{
  "encoder_arch": "swin",
  "model": "spectrogram autoencoder",
  "dataset": "notes from a synthesiser with random patches",
  "train_examples": 78125,
  "n_mels": 64,
  "hop_length": 160,
  "input": "log_mel",
  "win_length": 512,
  "bottleneck": "plain",
  "downsampling_factor": 8,
  "encoder_norm": "layernorm",
  "encoder_norm_position": "pre",
  "encoder_activation": "gelu",
  "encoder_mlp_ratio": 4,
  "encoder_head_dim": 16,
  "encoder_fused_qkv": false,
  "encoder_bias": "none",
  "encoder_qk_norm": false,
  "encoder_layer_scale_init": 0.01,
  "encoder_parallel_block": false,
  "encoder_inner_norm": false,
  "encoder_drop_path": 0.05,
  "encoder_patch_size": [4, 4],
  "encoder_conv_stem": false,
  "encoder_depths": [4, 4],
  "encoder_widths": [48, 96],
  "loss": "mse",
  "latent_channels": 8,
  "decoder_norm": "groupnorm",
  "decoder_activation": "silu",
  "decoder_weight_standardization": false,
  "decoder_widths": [48, 96, 144, 192],
  "decoder_blocks_per_level": 3,
  "decoder_block": "plain",
  "decoder_attention": false,
  "decoder_upsampling": "nearest_conv",
  "init": "small_normal",
  "residual_init": "none",
  "optimizer": "adamw",
  "lr": 0.0026,
  "beta1": 0.9,
  "beta2": 0.95,
  "eps": 1e-08,
  "cautious_weight_decay": true,
  "steps": 9700,
  "batch_size": 128,
  "epochs": 15.9,
  "lr_schedule": "step",
  "warmup_steps": 480,
  "weight_decay": 0.2
}
Rows from block 4 of the decoder of a small spectrogram autoencoder, named by matrix and row number. Each number is 128 + 24 x the weight over its row's rms, rounded and kept within 0 to 255. All counts start at 0. Numbers have three digits each.
After each channel's rows are labels from the 100 clips, of 14976, where the channel reaches its highest value: "responds to" is what is common among them. Only what is clearly more common there than usual is listed. The data: notes from a synthesiser with random patches.
# conv: 3x3 conv (decoder.decb.0.2.conv.weight, 144x144x3x3, each kernel summed), inputs 0-71

conv.96:118163119151134117118133107125120113048093117138145128148107113130146116082051134161137104119139104140110110110099092152109153163111147108142138144088147137116112140143121110078103139110109129117130118171124127106115
responds to: glide; echo; square

conv.100:152162109121122068120147150118131117111135152123102126098109108106119084112074106107136117143118124141139135185126127091144140135128150131129116131097147114114117140196139122124132093125133123132147133094213114180138
responds to: echo; noise

conv.9:126148151126149093114179124101108141113131122131103115091121134120130095093062064109118156112126112125120179094154121068101135125126176126135124138138148114128150109141113115103139126154141136099116136123077126110085
responds to: glide

conv.29:148119124113105117148166107150155066137172140118120127130128128126114097094134086144101133147103151132136076134106115130176141155139163099125112128101082111117130139113118104124128079119112099132107136119122104146164
responds to: glide

conv.3:120122142159092104090108163096090148129147113146115151144153121108078145135151141120147116192135144167115140138128119151139079131095124121089141166138118169143138131163086073130095112107099144145142165157151123128110
responds to: drive

conv.135:128128092158155142085129110076089107131151110175114171123181131148092136125106137105132123136105140140136107113147147154113144124150144130095124126129145125161122114131155163101150164166130129143143115151138138093134
responds to: drive; square; triangle

conv.50:095119106114106113110089130110117128079114132135133135118133129101125130118086110113057138098117112141121155160151103132129117126156041102125110130151127113136154137118127114120112138113147162089116108193153154085167
responds to: drive

conv.137:138096141163137126078132144097080111157153103151100163147176122112082099147128128118142113153116130158148114154136156125130123148105131134078109156135128133153126113153094122131140161143115120135139106116147171130103
responds to: drive; square; triangle; pitch class: F

conv.123:139088114164126117086126128095100100136145129164118172120184122110094120122113104113125114142109112135115107143127128125125151135125130140110109126123136163169127155140193156139181117151140128134138137134146151141196
responds to: drive; bass register

conv.42:099130122145095118125107163144110121089129115117128128102139130103116100141138131107139103144175116139136124105078145161144161127116083138122143068141123137145144165106143113065110130115140153102151132149116113086137
responds to: drive; narrow pulse

conv.63:145125131124063120120130107123122106154163122118139122059133138117126083123064092114132126172082112140174121128144141109155143125119121135133148147133111150137132147129111128113141099124149151103107152152089148080149
responds to: glide

conv.134:129132151172117071077121111089092143149155151167153173129183137111095122120145131133124128157132125150116123139114138129153161152122152136097135123132107150161143141170191137131155116138128137143156160102138121135157
responds to: drive; bass register

conv.43:122121125123138102120147104123121133085156137124120122091127121100130093102109155117117138150152117141175146142151136104114138141196169127136128094108146163119143137169112129168122125142133112138119146122124062210164
responds to: glide

conv.60:130144123153104158147112142156146117157134118125131127151142112141127077109050134125085112119123156130146080086085137128131091148120133102136162145118102185144101127121118128134113126127088114156147144043089091099094
responds to: glide; vibrato; square

conv.57:108094109120085111114088110105113130129120119105142127087150116087126064134112110147135114137115130147120111135099168051094152122128102109142140099159105138131166128168104120154130096107103125115153181102052140158131
responds to: echo; noise

conv.10:124116180135113107119174133126128107136132141108123140115152108105115119124216111147100122143104109153103128164104115101156112168099120145123155152152181139104165116140108092155111138155101115122157144129132134195130
responds to: glide; inharmonic FM; oscillator: harmonic FM

conv.131:134135139173127089075122123084087134144157143175136175124186138114088124121131122124122128151130114149121122142111128124143166132130141143096137119134122151168132141158204149115168129156127132131154156116137130132152
responds to: drive; bass register

conv.120:128128116105166128126141116108117109116075097152125135085132129145122149078084127090117124084087124134164120119156140146104128117146121128131120119151147084133162128078107163125110141094161144125062145150132129083142
responds to: square

conv.49:148169138117127103114120138117114169116105160124146129139133101135117108146084112107132154134127106121128140133089118132130100158108145090118115131124166137122153143097124073083108149135152160131123104166131178094186
responds to: glide; square

conv.33:142108098165123116081132114082085123129115105171123169112179136137075128128117136127141109107139144135139111103117120126091125125138127138103117080125126097168112161116128166093140131143109109105111108128105115123101
responds to: drive; bass register